From a checkpoint of a small CTC image transcriber: num experts 16, batches of 64.
Rows from block 2 of a small CTC image transcriber, named by matrix and row number. Rows with one number within an expert belong to one neuron, the router's apart. Each number is 500 + 40 x the weight over its row's rms, rounded and kept within 0 to 999. All counts start at 0. Numbers have three digits each. After the name is the row's rms in percent of the matrix's.
Before each expert's rows are labels from the 100 images, of 14976, where the router gives the expert most weight on average: "patch colour" is the nearest of a few named colours to the mean colour under the peak. Only what is clearly more common there than usual is listed. The data: analogue clock faces. In brackets: how many of the 100, against the usual share in percent.
# router: slot weights (model.blocks.2.mlp.router.weight, 16x256), inputs 0-255
# gate: expert gate (model.blocks.2.mlp.gate, 16x64x256), inputs 0-255
# up: expert up (model.blocks.2.mlp.up, 16x64x256), inputs 0-255
# down: expert down (model.blocks.2.mlp.down, 16x256x64, transposed), outputs 0-255

# expert 5
patch colour: brown (70 vs 18.8)
router.5 079:483475453450519427410514479552451424518474508440470464496521534480487467466479512487548514584544538511531525499457455485414599437426472545470527540504540496423438514474545514511467447515538486466539484525489511554420503511485522462542507522503469499460448540494532545445497465483498484538482479488485504472532540514489518494560558482486469517489529553507512442413483530459574513519464486535488468501502501467512467512402468521487478451548545464473579500396512432598512493559497475490534465464457550441517525525493485499423532558526492481509442446429453500522547550510580471541537547459534527483438478543549517557478411505489552516435588463473506470490557556519450541536558506454567464514508454505557484502548489475503444583499450456513422489526502519517443503534536472
gate.0 096:509527548444478529531464437500530460442502546518551583530479513542500461517576457518402477461510430531508513525543452521500552446472451514479513487492544526469556462491548513549509509527515481491461529492582485511527481488487515632494481428502543468421460594466484501530523472496469531530514511487447455438548584487531485449509580464429512538424540509549518456465491449524478516530467452467500424476472527456532514525450517496415514499535518449497471545502585464574492486549454496503499465531556554481499534564520506449547514469512521482553543515490484473490507455522472433501507482524540506540565499524412477571562460560506492537507537544496485531516465491510477438562514442468544487513501493539479548482486507603417532514502486534416493488568460497459396584528471467
up.0 096:605576494570403466591535495437504461483511503526526538434466516540504534445529523480501562529528479505494448518514520466507489536544587440544437535485537497491526475520520484577460500502504473498523533502521470528495485448585490459503438478483595527498497430471464429518477414521539532423564445525528509473538501545497567469445543457505547538513456498567459529437494482462479450437522435457474455516544478548433486459513556493494413472534445512553493469440498528461516517478461532500434477508565501491513478455555471462489510504520458559525484543511562536579408472447494471559504496487486408491430503518517459467484490549439527440510529492450520499508571472420496473517518547488522511517485487517566483482454521491448473461498452470404478507440493460507460528459451511
down.0 100:491481493539580446602458461578507536503482461519445472478511459494457429479500508571588509429501524465477583368494447488401454517482533551467530538441464499485523502496521419509483545498537528486513576524448458478489510444450543504534534499413529506519476516512615461535391548548504504458485484565496543530498510479530511452513458501445489554468461545540439471529495497557443491455433492463483462494485506552472548526467470491514546525499543485480566531480531512581561571474478453508549524529538542451480554482486506497450471562493460520504456471540539464527495591538537527514519492541528485517510472484449500546449469510426546500531513438470526524505469541526442574487552515429515482559440485457533529435446528467492542506509459512467539479499531540472495454537511495
gate.1 092:508564539526518484508498484521537507535529492516504555480462527516551576481488453558410544492491516545536529473461491415459515520410502536563481476440483557525511522535500507527510439525542528505503563512537432526486517499518561506582467463471604549560560452529447490474503460541507527426522480416503514488447516511477550480441546534490506535460467506453438512534532508486538416511509449514483541535536498561517571461510534475464514561499464527477554480556528497466507513475497511467466518540532567499494440534484524536572519447480488549489480466521521542404512480467480439452603456501474486420502495384503598514467545451452543519496518522450432500494429485479506467529413516516554446496477499489488497440445554500422521416476505497497504469497509490505453564523424417
up.1 111:542530487502532466595478502520520455505509427501456518411441448460482537534473430474495533517428507570505511449462493486492488455438542494518474503414482543453497450557493526555578499526455503496497543479502462534474436561477533496536475498476506486479539450529491474504520488535547535466485477468437511536523466469449529496512579483420520546504457506507542468490495555456466466470513480452436464544549499526544513487493536564489442524610468484536498560503483504540550531466558529492495572478508512489557442540527525533537549478502482452523530541556484524418542533548471408430563470496508468517482512426468561429492496535441524559475523511434468484560523466485593501556457527535556408494465587459544492437495515562452481430513422496516525424574498468459500494495464468
down.1 100:512478495498489593539456544479515511449467483484441525536493475506556475514515526494530496455481551467525444470488490507451497480570514480431451576388497535509512497496482547490476540524469543512524523443578507494542440475496463437462488486471442451541518558473466483509492511561513475536585470588530461500556446559507531514604505527573451530494566523432507499518490463433539550519503459524445502524502480523601513516462473487444524509543515553475410522446523433491509555494603459451460478482521486552501450515561495479572492461507512467550561555523452454501502496449483504481509477534487429474476504443554560520542509478495505395444464487499447514562500509489447504541522421514570523408463499498465515435539490477567490521579539491526497488511483467464549426502563541
gate.2 120:513489592482512455468420469527525547507523516540596441459532448598549482619531568504504503416518495498448488515549420514546541359487500529483520488441525514504450494478554440505455494441555471512523489559570530539490531447524482485550503489461503465443558505508521511500517493493492512502547532494500501522554461514523475540521517509467495508504500501556473526526489414497453489515468529466486394426462485486455485543460480506470487536516544493463450502517484574484529524477445439566502512490468502553521516509567463508497478474526514386494488587440546509528510526489475471538522584474409467570513552532444478499488526526424488557498552523424421445451512448460558539509503482453472522440502480568531439457550522529528458464537502520527481472476490487512476511440482527
up.2 104:538506502499473486454484481462487452439486517515483534440533518506489469493539463507486513560554520468515521471380526576522509529453428452422478499481435517472446476544459482505505498471527467499466467530446600528466454488512513487452518476476453462405451494428588550497486583478508446523508523490545501453463495557510493497518547449515499474486479540470473530508512434430528475485533555497562497462545574446484490483512529421534484560509485501460470500480461429494490472452470462579523519509432531480527506494499499554472497610575569485484499552473531447554513562533436487505475528508512477492517568477536431494524566498507427459530477595500497519452435450449494476444470573546514532476547528510541520527555501540443497484491555496525507400580487596475485459464433462
down.2 107:444549477454491506528514456507558556527524528559477541471572467432509469477508477533426465426506481491564520494499477470533476551486440452532565459458517489534459520558479529513470488514464524419497465462487529481473550500511477476466555548490513504506484570503529442494533482507405503485518479452455448472564509517433506456491453534499421459509548518560459450521533497568574519489518467466471490497545423484477497509490533514533491469522468439550461572531456561487469550503546511513500505522572446489502520557486505506458502534469577452499513463514568491482474526562465398544564474522525508523510463457528514509467491580530483570414510541490560454438536436530524459519481486501544417531505490408493496522419556515510492494508399435456499535398594504495420528544446520

# expert 6
patch colour: brown (54 vs 18.8)
router.6 083:511488536485453470515528556509509500503462498543500532578482550477524492470526466468459472508497507485523528474517495564475512463484509554454437584513485541498465460454600506486489539576447464502475533452457414490539546504517491481462493503537523466511492521512491484442477498549538550566472529468493531472602487532481448529508460535491502582585552511499522540444429602438555502462436544517481511514480446539504433518427430446533501483507490496556540529381555444503429543527487495543573436496551592545528512602496496446475526510479504490475580488447518475446536454509551480491483475530523502444484463470478482523492488511546497468588469451520487456521489509522489523579604551445522501522476499506492505484517538559409457488472519413448511543468464572553484486510505508
gate.0 104:461517481497483471467543479563413467461533527412513545465477480498502495514475481492448487486525509572529497533488441469621435552515471497514497517524528522496512547435521549455480529450529455505466449552468543538442445523487509479490527448432488545434439528515479503485489525497502496475581496513466482419521550517514523465568461424502464539446513515566513469468490536499549503518528517489534521513462450506459538486534525399518555414497526533525502509515489485454472535466569499475507524540507520509507579509494543494455416493483434515543493465495465491462485461472510508522501564537513455557544476647543526489467420561580433524463505503464462499476458435483444529432453470557541463460509511503531514409540481512574473436416564496555545473518514506509465455456595475
up.0 106:484541572469507500511637556482473538486517560486502519501476454558523500504533515503449498518535494516509513554485539511489518458549466482463479491508479520465545526510484566522432508469481502472474506557478540563488451484516517503447514482465483495493522508536506579475578511500537415480562490509522423492556461513469486522560475521469462460440471518536541552460468482544499472517502504454580482480485515478449522560573518475518498554426512453476442590497460503474421472454480419524538473523434545412510496486472489472550373518539463541560441527516482536516464564454475495546514530531450430448541462503538514560516464586523444562530492458526435492460469503487452490494458476580473489535579533459520516439523468437532593425548511473485532469527506471479433549449569463
down.0 101:451486498391475546497515523464506515465505535515416478515504583543521491488530528483386514451499542413546531496490536582463456528521456526501417495491485508545565526464508482513516519454525515558522482518530497456470588482508490554452529506551459496552448476455474504488452485561489533530465525449531511429495460525548503459479461511567531488495567471551511464498463493518455536485546444515501532519407482432485503532430525483481547447504543478481442477513557577569493534480532471531489461413505498516526398488475514513465481492458569521527472476517414548463469492515447541485537527517447424467523474480518534596438503474507451449501502533489524468524458522495503499458526450532542518525504458535499530452485524464565544535510506366521527558454479512598504594425498533
gate.1 108:448500443468518501427478481519462509553510491549473420413457513464488517560477523555424487464608582540520559586495519498611533490519527488485485515495474391475501524544515525542490484449557526512446481548509503536552468500530531515515520513433432510475539485457495526500565542504479565526487488524524478477460545489487563498525509495495596507518499523509517459500516433558476459495545557501493503583499552490396499557547495510440545498508445468508487465532449493406489430430403510516469492548499432488472438528530562533487524539527485509586484492467459475548482488519429460462526431532395468482511523493515558500468463503469574458501504485508485504494483502524423491492479489594489463539569570469487480543423428493512501481552526506488469476526478486568535510492499486
up.1 099:517532478480489475503521528484606517505535500501569546431498449459455481452524513420493516436507528485494490425477477452542453534466525509563521521476499421508482489468440477491564549540541525472528508503513551442496504432516600520536503484411524532512507494534429462475506452509512545487528417514522474533553487522419563446487517597560502460484549479519460535465470450497470577471453445465505505445573534542455500535473496621442487541514479494448506515533494513539545522508422511431498479532535509515524541461571534491521486405466482454557492477517499535521527458442422568544510511475502547495477513503569469413476488551526445527533551538543479445444530440500493575474451519473511389475490518467447516480467485474526468455466508492444513554486473472513550536436518513
down.1 099:508528539468460479469517510525480541459470543498456489497496499508504516445571470527502488469523491441483486525446419471492536547524469490483508469455518516522493461464422392485444481525464505474468495496527490501600535522544440480489496465568517514450493585518540495537525509495366553556635516453514548494466492544483500517499516445484457536562547451460513444503434432512527489572486521553461534527478518537494375513531452520422555518543514524506502462450460572407509516439460412538515496539463480510509478504456444558579519492515486509510533461519440497503520455449519523531559493519475478552512532511483409473477558597490401474414453543511440504465478511483487507508533426500453491476492472546438472502474503473500481451533471508543528543481453449493544525477517473
gate.2 092:517481531469533551488530564552495426532517550507494529527500489515519498512544534495478493524535453495486485592542417478525482441515447558565563473526484531536529409527490434496463511505507408479561470463466426517460504429502518478465551535510501560490475549439493503540478425556557483501486456419447430567551471507497520468480470478508467468460426477587519534446473473462498444418503531441571489524510500480479470493444564493565506418556556470534514532504522556553482519515523551495534465506512505484476520546477520515517574498550464467559534492501539546514545479479422489500526532511485464449453484513584569519512518555523426585478554559445475443452443459491519540516496491519485492439533518519471474479559483514533500411582536529568521437517470486500450538473577515
up.2 107:442546533511483507483519597456471515461488513455475526499478559530507469458576491506490463520553485509496471497488464512521444480441457496519479412526482557545488498584586484530462486428510477476531495513542497549516477450524508503506549483518505556409389558461502494522476484542526409508574436455545483446506473450546547451549515461505453503482534485521533518420445521415448533493477478450519428534462480513480482517556588434523547520509571459481542539463518539519532549491494574546471443523513528481422533450514528472522452516523491553592474486487508489459529507498423496560499559412481516523451437589538523512529500591515426571444517518495427504534513497511530516477500473547506522559500549499467514462552532479518556470453484461484482511542469499445425551459522525
down.2 105:455466525467517494546545469510459560505547536499486529445550538531482537501552520536493534506540463486535492575546465490430508529565492622551511484540475489554532501569506553522480465487487494566498531503483491475467521512516502490511544541533513484479508569503532449542397566479483467486497505421513394508532524449465477484521444538563460452478520511576488464494497462472555500443469451534464481519519461498525488483503473447495496403470541515438490522504510526517490488574501560489528515496454539448530473500488517595504574439518572513483572543501494476503480500524549516575553545475473447544555521477523520515458564511507452534485464562471474429462415511442534453458536462415520522514556447571448524483443471460503615562407467486428532507457519477464439485449482488

# expert 14
patch colour: grey (76 vs 28.1)
router.14 115:503480500577512479480468507464540528401533451570474477427550442525497451583458488539500502493566475566453540450509450522549533478462509555509532550430440521420486493494471416480490523472524473502548544504530474558478562481450500474509499452550475447418405531457492509538516503483568536463462475493537547546484491468542479540522524432510444515570510494488552464505420470477460491560423555429477469454521455484479539570487524445413490516515492526514447537519470511512495496486392492597507521566440528556466546451537482559501465484486461493533552515492495440545455423435497529536523565527526483547560503501526505492488543510436457514484508482522431541515501487437529491493494507507466551526524536554525513514525544494540427465506530547511471504524415511488507450451443569
gate.0 089:572524464473485444491514464548512437595498534527462503484510517485475544484566491483543454484491493523550454461464473431506515475430492508511489475503508498430446427493537516545529480555487474407518616505518458518515491510553482581479472502497532517478492474508487509533435440495529555512512522496503503467523507531424531452515505566453556541468464529501492472479523591411543508467535509497526496504499460490497491476457471517523521507539487480549608519465571441508458534467535507495525592438545554475488479547474535520520546458509470483428562483597545579473544522522525515493507446459566479522514427406532519539588413495510479498543529486439508444522570497587521545589460522481551531469484516514516580466552488496440530503470438472425513478556507469446512528487554494
up.0 076:463545453483504547491553451499517505548538460547574442429514389524462510525485520494522442547530542483459561477484562582418465554472564466486598556516553437499452502523469480495482536443502527508517524490428476498472496556472563428483417524486496516522553482516535520481515582474454492490517489537497460466425582433473543476497483490494569490535456526445520517511516514549529429535547514512497522474553525549436485446573436549533534536531465501459549472476459444498485518541540532503507501475517511494521521501409475489529497446510518449448495493526467470466471552566535518444474450587514455495446516467519515448522497522495468478426461452519577521449442526464563520463531533535519471495540493464481491520563486469461446551504583521421480491527557563561580510528497530
down.0 086:537493549465507479514412509426463425514477488573498459529421447527475501491535478450469469490525474521480520484560530466434493480500543531495545434493493533453459478559540444518515545534557425437484517478511487525430448513603487492511513504449523498531532565521576489546526544509511427478453464523503483477501563521521449544393490491501528429469480505524476577519456492512422490470561476501460431480526480434509493543456461556508471516478513494541595478495577593500439503517496499516586551428548526531475448514484516505458484516511533467448429534457527539488491577465484508565460566438451482541543550473495539486521476554486475456550453478493521481460526428499512497458499469477516489523535558490513484558510502568481479453548394580514501507527585470519454522439469529
gate.1 109:502512525486489508500522506500502572421486448555478486578513502517500464622505490459432485449516451519569463452605492492526551471588551502533492525413493501520561468430503491448503533483517494497588572402552461565551573548543510500461476500572484468468489507505516482506466514470456564535473450486427528550486501543509499467480559506465436527510494465504504506521466528500451506505424514490517487473535434533450469555459501506430427507525510545500466442488498502474512448485487420514547517518476494539519541546579463482502431499455455522419566517474504535523529526433476422566531504493497544528513482486503455516449553513555566533590545455494467457579496514480482452580548470445442460473465477496514487531529577533460432495462501489494517512455444491511478429500487536
up.1 117:530503504540529476468483494478519529448536422537516418483515502512519499580468551513483513479518475504478509494594509547525559527496547496503460554414500552501529518452501459498486560503507523522561567430537482521509548485590474483507488517538476505513451466462532507528495511486463548528472481564460543584490498512469451515510549458518473511519504518511517514489479472555442521494402556459513446398566501547447479549450454519397433570478487580493464527498462456463498459513438408588529495510455488543486564504589486488537434488489478445441551563494529476529572467440477478510500478541483510577493504479488496443460578519456519537512547409506463535542543547424497480517502482479386504476438520504496499477497545485492403435533509506532498445455453492527484464482512553
down.1 103:441450539492539513511543509456497573464548539403475569507529483423490473489511508529529526551482517484446485538504496551472518457500542505480523411577469518523444569547468505470562528484531464493510476523481543508516495480479500504494459544500558500551457466519447530440468494407489561408541480532499509501468543494479464463511421515482594523549541590458490518444452448487454529461571498457452499544503504458462526506530414547541548566464564465485483544522447552511554456559555526485521524493410512457488520450503520521518600475534521436552531509479472426522528547433498498433492576473501417473468505509546554449453573497526456458481478506521586535516464477474521558449448448466528533480448474501541541482533456470484537500503448481553470458562552505520513477508506454
gate.2 080:542599400470447495517543508500478449526484502470461521514479457528458589464518458480590450445516522499510420489487532486449541509445506489540469428469604506567526434493528547422548486575452530496513548496477458507499494544535531489487499490501535557450599496483471463548460522517516533575534462504514459435500573468467595422483496522475517495497443529514484482463493475509514396483546521505496504489541486518528461455538475550490514471541530405515537446570530532477453542447513493479542498477532475493499442505500561460489564461489489503537493470558508520491532613519568540449525433494555506492531488472504470490504439508533488567519507462490475461526561510561463572533522526520525488532481566431494491529572473499465553511512468483414498555556505416501483538563544489
up.2 081:535470466457494425494534412496508523548494605546527555504518497448495513505506491553459499515482543454572531475496451497464535525571590441559429493436543443458507504477462496497516493530485485531495395505493522472513510507523489483462485545482503488484511444506533522446467523448515498478557593554460532426459489482487508458489489558442557501551570513476459535501551473479500599516557486493456510584515526515524479457487460555515536530508501504534575470527523469570480545499547495485458542513537449524547519500508440469569580542424511540403560416498475516483574527511547374542593446452520512487456493534487490512505484532536531437468532442474518518522500538494496551546501496428498586546530420497474508445462475528539519575514483511495504463495541482538542529528510479
down.2 090:494519540556436540502490446516523530469443459468516525455514513508514465466556415471463436513540446430458424453558501416486499477481504443445530527478450535542456492500550450573401482496468531485488549574537438538440506544535472545462491470463567439554576530528532520482508508461587467488538481555521539530504474515481472478429510505464493460483541559524464531551477504558494436476469472440511480538481471544480519583557507476459450521574452541466467529441503601518548451399491565453493494552397525527498465494477523477519518504493468498547523425577521530547508499570467531516482526498519564498523594478458508477497504538525531461504521506492492472576549461439536453452528507521520493532460503551458485497573483572493472519475474493458473557472536540460495518524497455

# expert 2
patch colour: grey (85 vs 28.1)
router.2 098:516437444437513556489426447462443584542502489503587458552497529511432454530553461496477525442468458477511520544455420499554456523498505470551487529484553475583448554514503533479493544525458470474455421536549510512456514479474452540497521484459551457489522518456544514512541501475532505551535508499497435501468517496542499553498503448493446551508572482509467483471486477571542499483555502503450494462517501538456510524532529524527460450516518505469442454366449450534467442507505515532534470523549488450519524546501496540442546445533542480569467467428558494525479563514576498536513506564544474486477447495421493468450478546533531492455533476464563439532428405472560548459515449443512477417559524539505479467474473552524513482405504525427497492483546532536469525441509444
gate.0 105:468558549497466454520579515535551473458552532461497525442437412442443547432495513482478461549557480474513454427522503433458551532475529493489454470454441528483465396484558452549564523495498531446512547485479482545506478540503536516532440450504478556533534394583490501527424418516511535539533504525466525493539538485492546472437459556548533540483440510446530541583495517440529497467455482482534495492501498472505476456541475522478531530600443504562536557572535575511475522503530479566509530500540519466524520527492532445572549534500482506450532507617490481459581513517523492487529538479517537504490489455505498500525482454511418507543439458529426463456566502571471498561479532516525534439490489530512501539531479505417428523546476525488524481508457469536501500464466478
up.0 076:528514508518439470487474540477507524528456501459491549556559471462570543511456442477446457617538449490555496470515487521467539512435488480475424503467475513514491518509490484479571560493542464498469561418468550540501494546535525540444425474480414549472465527465560512502512511528460487467506430540511519524387484479543537413401533498531439470463471471522455496532469475451483504481484555428466510495442538490480575496462519534510493542444557529587556523572503501500510483501419508511483493496462574487504519485443487473528426499489432519462487524551479477495530492465526493528544522464485487522469406543532538485575509518511454536460521534470508419456463558535531579536517539522535429479467538552499522453483493443523576476506465515515602523541522443435470498453500566
down.0 094:475470438493464529525530478493458516516529494535422504541509519514469528460419485526539532521553501484549489575495534538531498514520562455484498494517505503480466464476537543429506479503461543562508600490473537515502578527506467552506495475410434519520557494489464503495508548544509495633540510507516496555509508526534394533456452459550514559515512486496515492497454458443565554497510513429568481513504491515543477495547562502469562453546511553499462500552521552447488490390460536514497485471463553498542435454507474453518511517488540493567507512469495453489485504524529556504496456429529526585460468537538457561524450548416429573524514393469483484485459463546442543513540502530457450445517510441448519513548532478490538482566476499482566517429519466464595538547564459
gate.1 080:529480564534495447478481519492546514507556513525544487443497535561481479487543498452546541479552549493487555471485412464447532508508484504522545507437486481416485538413505519546557531526533461513540555499521464453454510579498545532492440504545508560495636534521414493557527484555436520505538520575457527476517502512462518446475542503509535513484507474533503505516522414487558549463548504481489502573490482528535432493481491531472491555521515500449566556504520542522467480537541432528443493448506534520494446432465517453556538513499441406468490521558527485475532450421496473510476511459465427494422535405514610482488499521427516479512501467533566476479499560497520402494539503554515525555427528465572474454443561508479488516510449471481500537467459511538452520443472493
up.1 084:501504471503519407438500489429504514481519470546439444440488473529460433487524533534563551515501562414501469490537490557474541482441497526421540536517548478465520519525472446566536511493493494497535480482507437474554504448527482436458504476469479515493495456563517467453511497440494473479538494551493534522524517456432455514540487585513486515537532608528461503522442469483554507418474513505520487501546498510507543506535460569505563532447562563518544451519473464521513505467499407565547576474425523534446539432481432502554479531500550514490512498545444471509526529497506499527560548491515451512478514534529420607519506524445458444484445450514396565504564483524517518475533520554424507469497495494499498491490465463429509484538508455567486488538472646551491524503545512
down.1 096:493429447503503518523508513472523492531466478512531542509523512516524589469488477453507478541498539429508519539498539467531455508452462510512516581528509485503534539331434561470475510434462495557453463511492459506484518532510518511459548411500473544586487490509530505480530479497485561604462498542497551526542444518538550495453542511513473493512546510470480531511491497481503522536561509474528468468486540460530519463572500523498513518492487531489455447479454445452553483457515466467516446492443478475474521494477466537473464505582553478514480438514514504478479512451464514438432570486458542456471487575482457529474546531443482450443547399493452566562432460499492467479489462588505542495505524542408516522471519469453478442483516597514518557558427577552519534384490546
gate.2 121:451484582470497486476474503498492452467486458490507458451518538489514474447481579484556545571561558485458540565446521535529480485552468547447476545488428491524472537434422446527456532457512526587502470542397492444430517470546487469498512453512449518502540514484455564532505511459436485548432546487576497534497496521507495466488470514511466476569495533500554508434493466511512507526503546493554529467514542552526500528509483470520563532469528555427462525488467530522463497568494486509456497557445449491482489453493466506468430535531558439487462539474448490472517454552493486438475551526409500479487583510533456520510578445464505470444457471596426490499494523495547508465528550543461559543504469567512412460526488484479514574482522535575501445470445542596556480494518567
up.2 127:504548496514454437573606506508552475504513520510446548514455447491473552583509497468445508475525520522500444431532517465474538470490572482560525416415543477451583435489557534477503582544485442448543564426528447548538488526538545517536427537534537446487461487537485501525478467525563572470508476530484571531529559508505486513448540535519512504450423463497465470549560513448520485434472478501464528493495419453530472549458485515516498530547476492568536548523534511540501566501519439484511558440514568515545499492586551474524551516386440490428512436505532552497526496412511430522499481516561490500507429464460447490503489547494536509533512497471516477476512483559457500550484458434511481503457489450540494500529515513480452530483437494453528522540528451455500474542462517
down.2 120:518544528558483546448551513446440528500511439473524503508545486505546375491403556543508488548527520482518489463550518552563497497487512497479496506520496511444417531482465576441527515423542560479458466553505500461489548497482523455464534498426506463571476464574538515483591519491505448566543527591563489513471509514570542541542482489486440441546516557500527484474488468549438497544484583470493504501501555524495596537529440458508531517451525507456520503467467450493509423455446515453517442541480500523470531495484469487445475466470497529469518496472487499576448430481496498478475483513461589574547526504511441498528535484532509455515502532566485504529480452428470571468533497591540559467461530470501450507518467570444508470494515550537422457572508549477535431484504539

# expert 12
patch colour: black (78 vs 12.5)
router.12 142:534545555524463518548538538495554459530505524474448559480431474471494511513555473422487485515494479504529472441504481470488526469479538578514514462495460564508510491493542405531510465461528516461566617496517412484496490528496558532502470481598552501531491500529471436506454467530506517497484426488508526526492500484494483470439521520516576550448435498473478587548496551489437496434465366436517521554515436520532522522441513505463463473537484415547514550529551516471528571502487476521486514468513539550506451537526509482528471508517482493457501521576537573459526538497473504522504463436492515472519445391487506492528530507412522539570449495471465507512584543547521452576527527445525429481463530484544598504491555496447524479474445459429518507501505459513472506511433568
gate.0 098:457457503531529562479401509509487505444465417543487440484531555477473445550382541518520549575519569497430543511545564525480448514502500571452581582503471494477493552413474525513461549514490495553533420486483485480555549492482474426541533485473464469508477479516535520456509551485520513549447533499544542528490461484567454560513482477502486476571537499496564486487426523491498535549501497459505485450571551518520503473479417480461521530497487557453468459481457445461595546496437511516504447529472498538519535437503518496502480466523532506488529527448548420529484484470491518435451542532503517560482539511480469470410515449499496489437447462529479593559453519473443516478567502519493526447501502528520442516510481479463455475491462547518490564445465522542552420419483550
up.0 085:478443512476481536501478537486554508523487476510513511530490603461493438575516454534584505586494519504543501541530509544441555495576502530456484559493495502559491540505409432464463462510499456546574484512543497454469503499461497465493572435477485495534441539516494469467466496548504463498497538486575455516490488560577495481511484515529521506511542549507531460515434511491554540472520523531452550487480517451457510564422470556478534457514594507463513415480466534610523509518572550459461409498495511485529444456451467526476504501477536459586560509483477438517516525524530446435522429481491487467433482509428569530523507506403514511468506499518487457501581493468489531534571501495417518558527475527474494422494492535436561521458482498445535539499423498578501505463440518
down.0 097:446464478446556507499455411560473532459421538475502495482478525422451440537506576557498405545427549469434495474513575493569499426513484521478499504512504503528525498495438474441547580498525427545560499523512490499484512457513495547457537444497515428517465549513561482569510436502491505543489516488491429540470529451516498539478536483570506540474467551497618543517486553484448502489446510473547503474541581527533550495499459453512503535548550532433504488482448424580474484539502482519531508516516487541507442470510418525516448506510488464494546544463466528469430510482489518462510544568508492538479497464500496454385510485441470502503435440517512516530485484490522516519546499483468551473449502567496497437530460495522434429425522486531505565547471494553509454414471572
gate.1 089:473485478561521469489415494453473549436500414487439445511543532471473438523422534507485544530530552467445548490524573550526488528511533500448499569539541475477470549495438542472497585460483500562507517472487521440499557452450483444530491462539474440533477507509548525465559560415565559512439503511549531459452478505549475493521438498457478450582535464503592506484429554482467442547549497521464509420552540509533531489479474453535469533443479560485453465480404451477563455531515494514466508536459458517488522457556479543486528501470520530499472505468445459561478468454569509408495493543442519517522526460489450495414525475567526459481552500538513564569439462453457532484529508514495496448517490516497445549529520506479464467491544530522430567484449541522547453525512492
up.1 069:486497509430451527488539540434516488587556458490525469495422487555465471482556460496539493544521448471577482535497606551531512490536527490504435532532511538555514461460465418505461460487485557436543453525528446553514566554411428516535467436555512472465466535424522497497498531508492509535521472572522545418513529488488495534477481525526472484523503453581466472497442517541572542529482515514516506464541509560548511460473493484571504502523488556532485467452464536517444517560558471518444522526509559500521473536409501584497481481471543568445466470497542501527550514460546499505471455512532493507570463418477539494553517516536566474557539445484461563418500473528440507493454552494486432456488507509455454459511518453525461546443479455556477452482444467537515507548500404
down.1 080:528533492497481468511474516495435521475516499496503536539521513543492524482452465539564508481494535493522513512449566552503526423453476450431481481468566405515477462498505523482472567520522529511475486496434473495491483534356500528457530529470489467426468447573472574482521471502506538510554427481490479471570524527510557498523593542490577452433431450450572491518527480451526497563543538469503520446465487415534476455544465521590552447462493434499475470397460461473502443474569540453504503498462491504476529505434465542469457503454516477545529540456452523431487497524478554456489521482430496498485492473538410489520550549513553517500415471516442476497583442486474592498430526536513488469499544491504552484555558470541522467524519504576478455541447488505517529510479527
gate.2 091:489462518490519443438456460562525519452501500548456452489565449496499516524476475518575542558527498539481481582490504547536494518504589514453555516505458483493429540503463497524480571418513513531494514558374502464475547548532471519506520410543496475535448556462525543424509509492427505408435498554499498532494492498537438490558484423477488471538505586505459462440446498457466499527489546454503518423536509510488487544495404433495467523517582562488467494442453508490523454446486514569524473550456532467508543440466543566507518551527500506489502519488493499507510382454558512442500517554455567519460480505455477514508545437495466511495450554477529513538408544470487424516533573495542523505505536503496512546542527494533470539515500507529510494515388505565492491515489549
up.2 089:435415482502485434492515526535556478532571489525561483482585584450528508463497484551503509497522510489495502500494494456465527510562554482480489509506572557531519422492501522505434508453457539501555510450487513485501515526499512511481589547525489502502505485446507517424473498548445528440414519495474464558468441476509446499501527436512564473528522460494526456521476515447467475582536515620566522520522531512556508449438473560451457510601558451489525535381500507503500514478479350477558478469476543480500521480494501519560566530483546475396520496565474546492557421509482454475575457498498472525458514473594529578474521457508533465490492488485521479495509540565523468531495473464463542543486439489494500527435528538455464573499500511535557482503483501475532509543515479
down.2 097:498534539533510539438490506482478459483534515476528493384509475521473509459463476466454493489499454461557485512495561496539475466469519437559492573525465476501474495563500526475547538496443547529514586489500487457487545470523498428520421536504551487487536550472481515534500495518546572543491522498447446514478566506534491508474525521475477493537473494560533525510421458513502500519416569482499554487517458575524483443508511517491473464610444591502473481512519565483482514520457538435544444490483446599548530539526414517567558458520466472481539394531453498604456574409521465425547449489531461516396507500411493476497460481514488556436588516553509513481565482538456554447492460499477469471521520467534532511481480496549486536545528469488505519488508439494482470451502500